{
  "encoder_patch_size": [64, 2],
  "init": "torch_default",
  "orthogonalizer": "newton_schulz_5"
}
Rows from block 6 of the encoder of a small masked spectrogram model, named by matrix and row number. Rows with one number belong to one neuron. Each number is 128 + 24 x the weight over its row's rms, rounded and kept within 0 to 255. All counts start at 0. Numbers have three digits each.
After each neuron's rows are labels from the 100 clips, of 14976, where the neuron reaches its largest size: "strongest on" is what is common among them. Only what is clearly more common there than usual is listed. The data: synthetic speech, music and everyday sounds put through simulated rooms and audio effects. In brackets: how many of the 100.
# gate: MLP gate (encoder.blocks.6.mlp.gate.weight, 1152x384), inputs 128-255
# fc1: MLP up (encoder.blocks.6.mlp.fc1.weight, 1152x384), inputs 128-255
# fc2: MLP down (encoder.blocks.6.mlp.fc2.weight, 384x1152, transposed), outputs 128-255

gate.10:124104139141134129151136097113107120146144079111092153128119119175139134115133161113127145101149128107130151160123125153156167122133118116117125126136081136145141150146133138127118097098160164070120109121156127100141116100112115091122081145098145174162130112127116142135144174124109121129092125079114136089132137106121154134115141173107149117163106144113146155116135108117156120142125
fc1.10:132136137121107110134109188140175123150124160152154093146168124096122122138144108161144120122120155143124100127121106085105114133131138141134129111141178133099120124089099107129134129131111105159135138124109145145093136177169125164129176132148131124065148139131155130147113074127136133115174149207133127164139121168149098122136105112116116135112123130137110131130134117142122122104151
fc2.10:110105173143086107115110126118125091094151133138123138130116121102132121112121113117143144118111160145146158117134116074123136124105139099140106159162141161132126143135183112096144122135108131130149181120165156107100147122128155120092155131124115073123106129112187129101169076133145148136164103178129119120113107151158099157103136122162132131128132119147152133145113140114101140119175
strongest on: distortion (84)

gate.53:136143146091125157171108185140109187129153120083090112156127150126137136159182098083101159127140134127185157128120141166153145121132101101155091125141157161163116133135112067153140134093103148125094130196088131106163158132080149116138136159120130081108135134128130150112167123135160147137141127124088154102099107128122142110146128154138162111125130129123189128122133119157164121105128
fc1.53:112125108160158091107127087102143080119098137177166153112120108140112105103072160170147095126112131139079087131136125087113104127141150175095153126105095104092129117121129187105122132154157109131169120065168111147103075128174109133104130114146123180149148118148115098136088133121106121142111119131162099157162150126138106143111133104132085145118117125133087153124120137089100141153129
fc2.53:166149120108117162163145148127115135094143105114124095122136156179132136129139129142125083136134153142132153118137131101090204164101131167123132083097120113138141107134172095143141098133108148097115133133140141111141186135123117115157119160146149111073150114158115120077140141140179094126153141088081186087116056117122128119149096111118121148133106135139124141112117145133126139126114
strongest on: band (94)

gate.245:094147077130142092120142083143129151191148149104094141132125153086106107138100167191080101109063106117130088150082118164157141180137113134141113110098134085103153096158156162128182106166121109131146136124147152080082140123122124104114104168142153140155154152202085123148144071127129129118091112144133150134127138121139207141145130121136130129142114158127116157100134127100144162170135
fc1.245:152135166139102173126145119146147119065115132155189093138220095115130120163159090105159105151143146105114121123110151136088121099133149112119125104122115141138113179094117141114108135145097077121111114117080121146118129156130133166124120106141109145090143114120140119125137149140098134147117133144152137138140159148191128112168149195105129154138132083155102069110119134114158100106142
fc2.245:148171128138090084137103118124132136120120154110163128144103157106112120140114131127104153128129123111110104127118136115121124111123116094165172131122124132126152108119110122133153140128103112139087105136096105127121106154111142125147162134151099090100159189139185133161182121127108116153098148154164120123144138113062145142081109101139141118129088109118100154117128084134107124158160
strongest on: everyday sound (74); dry (46)

gate.320:076091089089145109107111131118114116101152157147093141065119144147124131150151129116122144112108136104142131118152130117133137154119110130147152125126159090112100127159128099157207149144156144104160159111119138107115129107144132160146105129101132126166128179159159165107099127140120084108122118121100136123132152106115165150102149129174081095134105084123126168153137131147148127123121
fc1.320:151135087092142144160126121165094138126164125176149111108144148137140124114130120167112191145151139116124114051142155154155108147133137136083142093135175113141110167133141139148132171154128131105156119109094103126144183174154091167144080128072133181147131099150145131135080129130139136140145090143139123119111145114102120101119118083134097126108137067120134135107157083122133080078122
fc2.320:097091081135102116137079119119153149111097133084119134130082157127102124186125112081129174145121107146115143164107093176174153142094115080164107179139159132109124117171141119117139093105106094126131100155183144107145134127124140113105171125097125070160072103125138132124114120093111127139128132152139056126170150148155118146144129159136164175110122129136119115141092152160125138137109
strongest on: speech (71); dry (47); dropouts (35); telephone band (32)

gate.68:116147141136106090097143114117135127132133153154174101121137132154111081102120135129125120123140126112101075144131149128161133099148112117132163131131136140119140137129121149101151090163172163165113111119070098117094112185102109146143121130098106140153155189101156125138111137136120126120101142161117119113142153126081100095104111110114140107101083130042133169152145081131116143141131
fc1.68:118140138148109088092153116124132119127123147148163094118134132153121080096118138126133112121149121119095068140138150124157149105143120121127156121118139140117136135130124140100139085165171154175112111130069098130110116187101109147144111140108103137154147169107158129136113135141127135127097140164112131111138147131073095090106108116109125095096083124043127167144138082118117137140125
fc2.68:141167126109172102151126147152128132110093142090089120121119140115161153136143134116102105130118151150155145116128135175064106148138138164100145156105094101116142108135116113179127174111127095131144139104134142123134156098139132111128104146191153116086087097131125083112121161117123115155148125110091148101104092135103166103136122137130090124147159104136114074159143133143138141133117
strongest on: dropouts (91)

gate.287:123118121118100124122130101148127097134153106107086158103150142144145116119116178090114151127120124091133128163149138162153141135128108094136164144159096148103124131126129123094135126105158154103119087118124170114135132101114107115137086116112133107145077108099125115142131176096145125122058106071109138112135152114089129123099154124111124101140099132075122164134172112120148126126110
fc1.287:111125110116106131119141096151122091125149105107093146103124149135148122124113173074113141130117107095134137147150148154155127137128103099136166136138097132116113118124137129087131126124150145101124090113118162114144131079086099123139081124104133103159088109105118108121120167096148119123058098066111140115130159097094135115087162110119109105123111132072128164144170125127143128121120
fc2.287:122141063115164118125148137143137128148104108101135122135146129139134143134143156113107110127130132126147074127133172179141156144153105160121155128097098115121122119108110142147141132129154127115101103121097132137156125110142103136168086122121129146127126117117058105144083189114133109105106111073105148126142167116087133094121130144107132108108123135087089117139141114127138122156103
strongest on: distortion (94); dry (72)

gate.366:092143135122130116118161108137113136142125130101154137109113144115101123153108131122120164133158103120095149138136123135143102131123156104144085130150151127109111121155171122122120098123144113102129118114156144033110141088099143125077137139148140145114115130144105161135129131146159108083121112131121059133144140162117157169112121135113168152093163124153108102117115154120107132147097
fc1.366:098097085149117152119122114155123132089157147139116147100142097102130101114110135137130139117079136127155122176131144109175150141150146116114155163165098145104136144104159167142140135142141113167174150118147134110115112144202132147149137170156136078142155144124121124133154111168136176137118108162089145093155155121124138107137119156112104133132119126138114138111170127111142125113089
fc2.366:134118162147145100134142113175153105111113158097124069085130134137142140091170087138136125105117114125113117162127118106097130132133109121098102149099142143122150157091097088081110150116142109149102124101085112171093124157114106143166127132177149155124140162130125103102120108143104168133109163115146164131123131111094157111099122115104093107124119105099149171149168139106172127150143
strongest on: band (51)

gate.242:158128119113101149160143148148139135153106104113130138132103099161141121133112121120122146140138163135166101127088111134144119121125153124163122138162167105167131090152152142138137172120120143106153133168153098097130167081127175090089113138100150075100128137115107110108143072151119129173137163157147102101113114174109134124134124114141111112116168107143081144091116123139114105142073
fc1.242:171132139127117118146102128156144133116133119125129145098111146078121143150108115161146157178100115119146130120105114130133104131122130110125170108137164122139161106114135111182136159103139096126121122101151151146116086141119137125092179151117102132144189124138124145110165111098107117158137113100102118139142123112115110134123083078121140141166128109147151086077136141108139119169130
fc2.242:139084144150140157119144111163103101143136145177113124137122139109144122123120153157157111146128143132122136120123132009127126145171146151136117109089137100145081139115168127126109126140089077139158176123155145167108104127168091129103115152139131120141143128128077134102100117114121101114131100097119151133102123139151139128157099109181137123156126123138171158097116123088076136126111
strongest on: everyday sound (66); dry (48)

gate.196:113143187164136122078118107121115123149133116137165106117085144143115104108126178129147113091146124118122084161136154144145162115137097112131130121105118155119123134142101182126164126140159121141097082144131129081100099124114120198132121149093110138128150169106100084137110120139127156157109134151132151135138106141137108116137116114082135093104086151087132200134105100097110143138143
fc1.196:121134169179134100080118112107120120137125110130163094118091146152123097118116169135141103087146133125119089164138154145135168107136105127132134115093119160129135131132114178127163130131153123132089069145137124091121115135110112196137126138095115139122145159128101093155106123136127158164126143159137150140135114129135092113147108120079137088105080146097131194136093083093113151144148
fc2.196:161156108096172144160134141163131132085117113110112117102139156116135139100152140149119101127136165164158138088128128144055118147129153147110133122137129139136135124115153083148112153121131114096173173077112152132114156081135141089157108113178158140100073098157086123132137153137131108142139105092080117154140106138093141108173111152142097149126146106175109083135169151124129115143142
strongest on: dropouts (89)

gate.575:118128098109137112120142105156122113123153114106111139100176153167119123119116170090106157127108119091125108142115163185137150146142098095146157168135109124090149139113139128109138124122153150092108079127123134107151101098109093114150083117112146092155084132096120129131130178106143126106052112115108123105146159122102166140102169114099140130121099118090109138153161154135150137157113
fc1.575:154115166149117139137105161106140142142109136144146116162103106095130136130136088185145105115145148162127132124131093079110117121118155157109101089124146135157115121149125118157124112129106112153136184136140131145102164180167164128107181134151104164087164111157144138138140085143113131149197155148159146143123094147142093110149073141153125122143142151174137121095092103111117126118133
fc2.575:132099188142081163139088135120118145117147141155113140133087106102134117121120102157165148122133121138109185139129075062118101119089156099123102107147163142135117133142135116120103123129094127143162169133163118126118146154118168113088172123133140133110147138149175143107162076135122138138146132153146114137120099150166127150130124114155128145151132129163158138097104129117109131097146
strongest on: distortion (68); dry (58)

gate.277:140154149104160121168144119150121147115135178083102117143145165078164155116155118129124138122104121153132164131136108095104097131130132155117093132149113110124095166106138103109104152119094079130169135111077113128115166149141101159148100104149168141079078081158108144135128123110130120100133143130128112121107094109131150129119123157148100158121190129134137093169172119175136097069102
fc1.277:152156144102181112178146113168117145123132172097089139124142154095150154105155111130130160131101119154131150124137107098109099131126137157131092126143116108131106167116126090125108170125099073121179127121086098132141157150135111158148127109166134125082076093139095135115135130130136138106131129130125120121107096104140154145127130151166082142133178121157152103164182133181137106055115
fc2.277:130123160176138058092126116114136121125113159126133101136125131149110128091141133127150156095168108125112117143125125137142111094132139128134130110114124139084147153163159161121159103142158141165134151146142095116132113160113131161092164119138088126172174164143129108166148112142126137133177113175109137149117130167125123136141104103147127120117097128072157136117120104138116142140135
strongest on: dry (43); dropouts (37)

gate.741:123120113147153123092147153111157148140115165148160091164180159135132136109109132171126150154108121147123129093123126070114130144148139158119100118138146123157114169132133099096139145142137100166135217134063115143067167158188125130105134134111161100076113120136138146118116121120123108131140108109115113133127056120141123167183129116143135133115161144157131080134133126154106085113118
fc1.741:133117127148153102081141157117154154140113165142127098164166158140127150109110149170128145139109144151116142107140131078122133140146133147134113121134127125132110172132135068098146147117140098179126203139071108136075185170195139131122150139115142103079113135121134132117123111124121128119158111112107120128119071142155120159160128115149114108127159159149154073136156106151093099090123
fc2.741:089096174177099102079101132115143095130136134130096125105131153127124109108114134129145124113158094123120135149152124107152108122084128134128152126118124174115136127131129139094164111146131139155118152153170104120126123156087132127108156106147072125132119144148145144148168132145110144116166156136149124122110104169153117138121123122139157131139081140107151128138130126153131148137158
strongest on: dry (45)

gate.390:106164111126092108145126114114107160137108160105117136172152105112117114144136145120147136159137126129147109102099073162148157138124138108115133135178129114086138140127106151113143120168112145138116106126140075116124115158170143103121096166111154145125173163155129143135152159105108150096120172138098122143159182129155153147148145129102128169122157139138098116118167105137141156173118
fc1.390:113126157164143194169120163091152095159157123151162139149135153170148144161129130128116123121117119167149131162154138086137137141120143171133131115122096106139103126128109153124097171110122105111153122103132185104120176119158139157088128153141123134096121113120139099127125107164143130182146105112134145143125136125106127112156116123163082110147119148122170133149118108110129129122130
fc2.390:172082126136122184165109154104127153157136095165123146159096116135132155126112110156127110149130110130139131127179152057141133118100107136141108135147141140151121110105116144143102120148116179112158152137164141111152138139141157121117131078117134115149119099126148116124144109121134137166151150130172117137134127132092102113085136126192138147136165129154120153103099120109136128120123
strongest on: speech (95); dry (55)

gate.77:091135093140087157069107148144174114123123114110156114096085148116125107137094126118149112106150146166132116113144119128111094136081113132145112136157107150152131120114128121099120134126117140152117119128119130149172146144135162149172139145111103075104122150102162095111112110188159125141126103110155116134150149161134110140159169111137120115109114149103062081140058105119091141131127
fc1.77:097144073113076127133128126134076193080116194075142129113158089143162119142113114146138147131127163148148120126154090140152128131104174124128127105160116127101126141146124153120074141119125149154162135129128101095118139112144127107157101094131148066106153168154137151098098103127129107132124119122134132135154124154109160155099151137146116141104120091148115105082142146166124114151085
fc2.77:119147164123108136105104137143164112155134059128137111109078120111118106108098126133162129091117147180130104121167121112095155152101120142124108160153122140130126136105144125099121132129134151144144131105106146102147148101127132122118182127122091076095118113099146070110140078143192127121112078139146174155149168143107105145123131144132141095099112128119099135140077125092097136109153
strongest on: band (57); telephone band (30)

gate.546:138138168138135172127118119115150110130149157129175136121147126163118153126087131159114184160143153149137078131092103132143159096122112177129137133120139136144120131152149149110110130124127109129145155095142138143137154142155159106129089150103161131130152120114153147090140134126099134168085124135109129135115082142110110137138089129122144147111155113187132140160148152154116088172087
fc1.546:109112106142129162153099125151132162088114139136109136154095112105102111129162109131112111138086106106124157129142118107108113123119138067122118113112124118124172075103128063147139149091114129116132120126145125121131138128090127109118162158139127141153159086119137134124141131110142126133115131098122111112148136114133123146168126095138116103182160100123146116099084147069157136115113
fc2.546:144080104155082171123105089145122135143152119140109110128118126130115119095117126128145136149128128121093108154155113048113156130098136107127098108087161108141108119106147121133129126150085119109122140110127157177107149105145122144191122151098086110135116123118132111120101153081151116135111119135145145135154166118164127126161118134143116125130143151128146191129090145110148124085112
strongest on: everyday sound (71); dry (42)

gate.502:119103106134111120120125123141107150130149090104090151097157111159115114110089134124131145101141115103151153132174124176141138137115095104114116138163076138131130176122136113126104131079160149106136093122121100124165143108110155101136111134126119131161098133091141141136150166117137135106075122079144153072134134124104148153128159148124139072144089143110134140117143139110130141145113
fc1.502:128130108114143113119133107131095140131140089105086142103129128142122113129090124103114132120133094107152156129165120177143117146113091107109107130141073112138126129137120127136103141074147138107131085125112104127187124083086140108130096144131122151178096121098128125136148152107126131117072113083134151085120142091105156154117176156119121078126110115096144144131150146123127142133119
fc2.502:109162081111177118121143125141141143145107108095139129109142138169136142127145146120106129112122118126145088108157152172127151134141118159121144134118093132123135117095112137131142143124167128128101075126096133152157152114134126154181107104124116150128110123122047105153085181120147117133098138063131156104149147125102141115122151145117121099106102134096089106134137119112112108136100
strongest on: distortion (71); dry (62); drums (50)

gate.132:096138113097109106128119102129178099100114138081121158130134130116129127109127135125086156090068131120138111142124108126149161153155112121135119172162124083128127150163171149110170084151156129099113149156125134078096111097150151133131121151156141109114118136122180124119159086101123174155105093138137137097162158116072165155083133097138114115098120111120112133128149127110115103147129
fc1.132:060131151120101083119148099149172097069110121088171132134135129105125135118132107115088150093101126139141133143116118135134152146153129116139115177144131106124112139149161155107112077138157116094114124135130125089135117097135154115109113158174129122127126140098220142119154075128126156149098111144134133079131142138100153146074124111080143122105141099112098110141161159110118111164101
fc2.132:113141182102095110117128133105130124073114175092165130135097137111153141142129119114118146107089138142123150127116118123119141128153097114130122174137097125111122138122130122116111122121145112128114100102135134108118117148137152163148129095168160120128128152107220104088132082151134150173093128159147135089151136101099136154081144123097121127095130120149099147188142155125106141134137
strongest on: band (84); reversed (31)

gate.27:115142096100131106116133114134123106139151110085151150115163139169120142128120137100101183107103126092144104138115130170143134140116079130134160171162110145115122153114123172123121103137152122080116096135124145085131102121120133122111096114138138090142117130117130135128143131096128145126044099133117141112135171130087164144078150115099157155109111132108112133139166144135148111179100
fc1.27:155110164146133149150117147114142151128115138172103115154127109093138127125128110162155079146142134155102141135133108083105124126137165132130095083103127110154137115135135096130145136113108129171113150122137112172112158158159123132150166131123118176093133122152140125150114136134126125124217163127153130150144093139174098129182110151156098109148137143162139128125075108122129154088153
fc2.27:137125148156089156140107124126123145099151149167105124112117113093111110115116106165152122137149139142099169129146082055115111120085170125124124105145152133154133132140137102091129121139087144145142158132143104144112142160115144119126169154127127144107146119143157138123167102129123124093140115125134109157110104142165102139164123103172102134150141128139175140096113114107124122074139
strongest on: band (91); dry (42)

gate.254:128119152112166127161144108099123123169129108144103131129121081117128166127151167099134125147119103135101139138132096148122087124136116126102159135140111144136133130144132146129108117136151143128100147138122158135164127104070141099080096107132155187178090114129122143128159154099140140122109147105099130089119128090129136129123155170133115137131156107106115145105161106121114165142112
fc1.254:137164138111125138158122134089147111139109139110129141161139122130165137106131114127102132113094134151118144113109140066097130117109164120125146116131150111098131113121132134140151115137110115112131118102144111092106129130182130142118131192125129122079144129142104114112103083096141112155170120123131151136145133109121147139134096121093084152107131092139088100135132132118132130093161
fc2.254:171116173102133143178112141099091140145137139135128124159118105112147161140150130088138106133126139098141166124133116086133125095125133096139121132152155144140121126156152121118134115135115169127171161129161132116116107127084143136090163109101153116136133117089189162096155049121099123176160155143137127110113094157080127123091125148170135157139165118143157163141181132126121132114160
strongest on: drums (70); dry (58); dropouts (38)

gate.225:150089107118099165128132164108090159132134101132115148092069113140117143147151123131128132157140160152121119102120120110150106123128127130130124119157128129125147148087099133176104136175129136165155113105149130107150130126058126109081073171094146128133150155131081160159117118094103102135124135106119112107104093121095129111122080097139162114160128130116164119062066098112136126165112
fc1.225:103172150123143096144098102163170089131129153126141110164158140107141125100096144136122140085112107119141126150134119133116159133131111120146138141124136126146115122161160127083173128087115130087104171141126154138105116140197130133162185098151119126109124106122170089107147129151147166112119106159135127149167183134150128154130168144110102140090133130132095147182169136131126133099155
fc2.225:123070119131143141159139111122127126177135081151093152132124121127098085119171150115128117124114127129116125130107159167147142145092134133112089104123155120089137096125112150135123117135118124136153106134165112081144109109117090146091106191106111116172131129148066098135109114123146135082114142168110127143126137147167134131164099106105125133156151127101124124106145139130151149145134
strongest on: speech (98); number of effects: 0 (58); dry (48)

gate.754:096110111105142129124173149159115110149108117123126145101199112134112170138131159142129150140128119120150113109071113153129138161128104110171153149120151110125140128109099082134102127151124114134088091134133082088119077132114119115116102162142158155119136175093104151091139130119124131078087160119119116108158119168148139179107137096113136126117130112140129141143141136134134144134094
fc1.754:148144154139111147115077110096130115136157149131116123151068149148151108129124093108139116135119124134118140156173153099144126099123162145095115113131097148142105134151145184120152131100129123141158155117106181156110180138160135155123134094115099111117122098175143112146110135128117122165143109135124134152106154087115121073144117153132114131126116148105136129138132104121135121116160
fc2.754:180070143131082200146116132121121138153136078159111146151103120135118131137129128153162109149147099106119128139147117064132134102076164101128105130146150133130119111122086111142107125119101135153172175143177137101116103123107157120099154110118125102080126098157138129108127095125112130155113177121172156141114179139123123117141133121144143143150156143170105134081107120102134116112134
strongest on: everyday sound (58); dry (48)

gate.271:134124114130120114103147106153126125136141101107075147115160134158123129108103195131127166112140121098137126142114117173155158139148116097164137156159093132116152173126135128117131114125147167091120102119143144117124102094122118089144072118101140117141116138109135143124141186118130132093066127088121122108141157129100170164114158140105151125134112143117123151115151134123149120161087
fc1.271:122139111114149124115166085141108117121137104117078148123135148140121135126104179094110151128135083110137146125133121173150133140144112107165130153137097108114142139138140141123125124129130155096120090126138140115155094074086121102135065124099145129168093132107124127110141174101127128110075105082112114108120158096106180157117165137122130134119136120099143138134155145142136128148083
fc2.271:118157079109182136135141123152133134155117126112140121119144136128112146131128155114099120133134123117130077126128154195140142145164096156145150130096099093124140113124094143129143115128161129112090073130093114145155089120148105135165102121127127160141142122128083111148088188124128111110083114079116135146157158103104145106148128135092123110107120136101092121137128126129155118142086
strongest on: distortion (73); dry (60)

gate.399:117141139088146113076098124120130124142115090155089104128111117135151133087121166119142115115094125154121110143139161138105082102140134173124146111146096129125103168143160156092121159178135071129097121119151113187135148126150115188138113143158123139109157158106080087110133151146126127138125120183134151130135141107113149128098112127126147133139117143113144148147152159116115112170146
fc1.399:133117116168126137174164131130118131101143166104169147136147136123095126160154091136119140139169122101127145105111094134151155136136120082126112140110164141113161088116085102173140103079120187123161144120107150072131101131113141068115155123093124116138131102149167159140116109104124122128133130069120091127115116144134099135155143137133111124112128110141121114106108093162137150096123
fc2.399:118123129141106136088126120089133143155128082156091124132122128146126102109090112118132106125121094127116084153132179142148119120108117158114150139126116113129126165116122187111149135173128115113115082154112100185126110144117119144101113136126125106167149174104136110136132112115118132094106111175158152101090148113163129145097160160111155112145113160074146146157108107134120153157102
strongest on: distortion (71); dry (63)

gate.229:128142101131133124079099163150160122115126122136117103120094176117143102142142111117137099114135145138167141103151113134151095127136119149127127149169087152110109128111142109107133141127133134160162140136135135128102093101079142157168166124119133119148088126161118077138138095153106127112163128147104140151124123125136118088138138136115139135118119136107127139155116106145114133097164
fc1.229:137127101126106128099097178155158112153135109138103133120085145126128115143157114125102112128163153124161134089158130124149099126133115145131152141164097160129117136105170106124133156148145133118178139127153151132095114086067158127168172125090079081112077134125098078141131121136135100097152109146101129144138142143136110083130143135134158136136146167114122129157106097148144150120166
fc2.229:157150147153121143183118125156121138139112130162081094128129136107149122122152122172147105128154152139102123135130101086114105154156104138135107084078153136134133125136074094118141147146100129155121117096128099130110139219153111131087111162129135158114174138174140087113113091153098135144128153128134146113071094132143130118139115095119068081126091125122142139138125116101122149101130
strongest on: distortion (61); band (58); dry (42); reversed (32)

gate.548:150135102105116100151152142125110142137137121079076145139182118097132152130130143105137135123101149138141146124085119174131110137137121103134106135119087110102119144124162079137112122108123121099152099133117105128122138105145128092137105126131151146140102114106114152136134162106150106100071142108071118102143145134161151119130109148088108141119141112127126092125168154131153106115111
fc1.548:119115151158118155106097125122140120120127134172181117114088140163131098121122116178123125134164145121121092131156135088126155113124132149121136120144158149158142125123097168126132126153129146160116155116153154126130125153121125158114146121114104103096156136144158111128132101147112148155174121160187122158117107146083096132132138101161159114134099151144120150123069099125114149138144
fc2.548:132136159122089193138085148142114105108146108129150156136094116100153127140126112135127118128112136163148204112134103079109131123102136114119105121154145141168123118115150109098100131091096142097158148120174163102139153103118162101123168100123135135096101090121152145106158109130135128151150137104153121150137117136139137151130143157149142151155160130193139130137118158103136129113165
strongest on: dry (50)

gate.626:123133089093124092120141125130137092128149113095131135139165136171133137134152133088108185109109131095131104143119138177145133139132098118151148165161110150108139144132137158142118115140154154071120099112153151073131095099112145118090104118123130079115126132095131135140117106098124153114061101156102131107134158129091167143066137111095159142121133132107124137133175119145128113164112
fc1.626:111133097087127092130155114144128089117151110099136139134130135165132141135158131087113185111111126104137113135116146167149123140132094123147143161149122134119117134123134156141108127150150139066134094115138140071147094080086139129094093137129130081135135130096118134123118100111130153115059089141087123110119156120097164139066138104109144134106148119098123143141179125148122107145113
fc2.626:116124106100159132126142140125141118143112101098146129136131140155133149143141138111096147123101125131146109131096167200149145134164094133144123137112095115113128119117092152150116121116161141101116072124123147101131117107138120141130092110119146145145120129111103113147090128128130136151101128138125141101130161105098157108084141150075131114106116131112096138155137139149152125164121
strongest on: band (78); dry (45)

gate.299:124131139163107119139126116080129101144120114110095150128129093167130125115142138145131133106135132101124141168118134125174145113138134134126169132111111142110140134119166153134146079105181190090098116134129080119124116131094101131125076143100104152140141107117089120160147154137113123107111130082096098115129174121109144135098122153089146134140090107084141161141166089134155141153159
fc1.299:114159135154140129136159080076109096139119129113096140121113111144122132091128132116124122120127122100106128145136147133164119108137129138130166127087114123129130113147195153114165101139176172096107110122140091126139115102064096124129089127091103145163124117139086113151144145138127136115096093075095099115128154091097150124088127135123136137131098110086157155155159107121136142164141
fc2.299:165152084113164109141130128163139140143103141147120102106128150115141106134130147133102133134113127121124116125076142205104133146172138145120158117089139089103161100144101131179131148109120082153134102135115127141120113120126080103153092152145162127153118132160071119134105159129106102137108117121080110138110104111099158106172090123080104123135145101132131104099156118149136121154078
strongest on: drums (76)

gate.406:125124135121119160169130064121103130116150112165110127099102137102135123141086144108139123171157130085128146105170137100155129131155117126147140099087159113189122113139114143153116156133157160096144160087133088155137133138110125137138081181115150152159094183133118131190108103137121115133111125144175143148125118091149110079112187124126139099151072199089128179106117086126142137146137
fc1.406:147118144116142187167103085131122134125139119158127139102096162118127133135082161117157121156159127104121128107172161078163148127139097120143139129076168100184116117136113118133137144106145161115126147090127094157140148142125136141159087172117134149157116158138106123172122107135116107128100115126176124134133140102135101071099186134139140120148087210091120162094095101132137115137131
fc2.406:108117107159136106119131133152130133094146167134115115121173113149117122123161098150116102116102158102121148125135086137105117152128096122095120111112134125110134141088115119118130128160152119112145135071090127151092182130120140114116106150194119120103117126152086090136094121137134149104164113143118130143095090167141154151109153112135099123134130119105135092149133141109097135126109
strongest on: dropouts (63); dry (44); telephone band (31)

gate.282:136148168096170138121108099117133132140119128128094132099086140183112152087129127152094162107156149137104122138120119117170129084121134111116129141093167107126128084135114083178102134086104125155096140150130175141121103137120109125114098165099145109125143146123133131093131141117127138129114115144123135098109128127102111121099104122091116131136106095101144134125141147113116100071098
fc1.282:117148141125109126128119097123118120155133109134121143080094113202111124120110127151096155097149174102115111124147124082156133121108147116111152111100164093134169110139136108155125163117129146099112149138105151152088115113130105104140112172090145092092145146113145128081122141126133109123117087140160148115131092112094126124081135093118119106147076103094141167119127144113104108082112
fc2.282:122130119141139112127150108135140169106140165123095126129184128087143155109120124142139112132114124089113126155131084137160119133113112097112141082124136100141103115112118164152130167125115119117115174133119135152070105161150133113141088121142146131105105116158105150118101119144133147069121154099132108108085121112164159107074144111165099149120134137122122134132171139141127128112131
strongest on: everyday sound (84); dry (62)

gate.661:128131110144073104168117171089100152101116143087128127147137102083141139135114110139101097140127153147126177133151142126130102148130109158088101113129049109126154113120127148116101130096102113096144145155106089137156143168134127131109146092140113158128147079123141123157109120072117118124129109095121132132124113112169146126155122166123136157138099140118121127173137112169127173142167
fc1.661:134114137132143171097134138134139088123132107132166086130132133195132119164157151136156161113124131125139119117120094122131158102124133117132156120168178150101116156125090110130132113171150179165091132094150156085140094089094139144109134174099160103090146146108180116142140118160119142131130131124132124134155128129065122159114139059136136116124110124154133142075117133082130129153183
fc2.661:161137106135105167130119123114090115134129103131137155145127115139158144146127119109099141168129116089121205126131128110169139108125087114116141142141146131172123108122127127101136147085102185097130116111157157120150142124095133116136103112121138159120109083117142162131145142129112141150144135079160144137134112110087163153124134160166175130157165125172117131127113130134155114112148
strongest on: speech (55); dry (49)

gate.76:131112134180112113112136112117125160131116131135137115113123127163128093073119145150138140119143111127129053126142164150162164112148141112133154123115127132113144124123138159118157095149172179146114077149107092149111100172105096162128102131090124123155132159112134138173114130149126134132124164149138137113141141140097142109117102096085131089107080134063115189126123089116135145150151
fc1.76:135138121075132148147108164146133113135148115125127156141131127093128168181134115114115123132117154126139209130111088101099097140110108140122106136159131134150117147111111105144092162111084077107155173101141172102137151095157162097129156130155137133106129098140130118087141135108131115129143091102119114139120111124161114147144145165180144170147192137182143067132131165151125107104111
fc2.76:117083150154087156090128108089126133148146109146140132146129097135102113105115114139155151114139105114105071156128122092189149101120128108145108104151134144140112147124120153065141084139148155124090091155127113149118106174125130167100137105075106132126178159127143156128137098138121155107101153149167129141150160110162116156079139123114138117109081144109108187129107118124132121113151
strongest on: dropouts (88)

gate.214:118139113116124146129110101150134152131109129133124117112132178152124134129129141138136144138139138122142131102160116145092083125123159127111153133116102153109159128126106099116111192121116133117136113133091128122165158121122135115165143127132115141121147182146093094125101143221130147109162121116108132141086149095168107153135160175140130147169198139127125127148124140149143104117130
fc1.214:139164096107124145157130136127132137132127114105120112119155123152126111135095147130162145149093145128179125136128124176079132129127158137133156106157109176079165096089121130181159132119117107152104111134144127119168160117128112127151170147123099121121164121115075110105119091106126102111156134108135160141129145160114112135133114120094096127175163131160090137058150116077140119127118
fc2.214:084145103155143066088122109154170125101120137102157140120127173161106110104109133139088111101107117136145106119150141131141156128103128145122120133114075121117133124157198144090147109121132172124139114160158128158153116090131137134119132114148105076118078129139115110166154135160152125088126126131127128138126124150127093132114153111140128119110120127102104111167133132118109135142147
strongest on: speech (97); dry (46); distortion (30)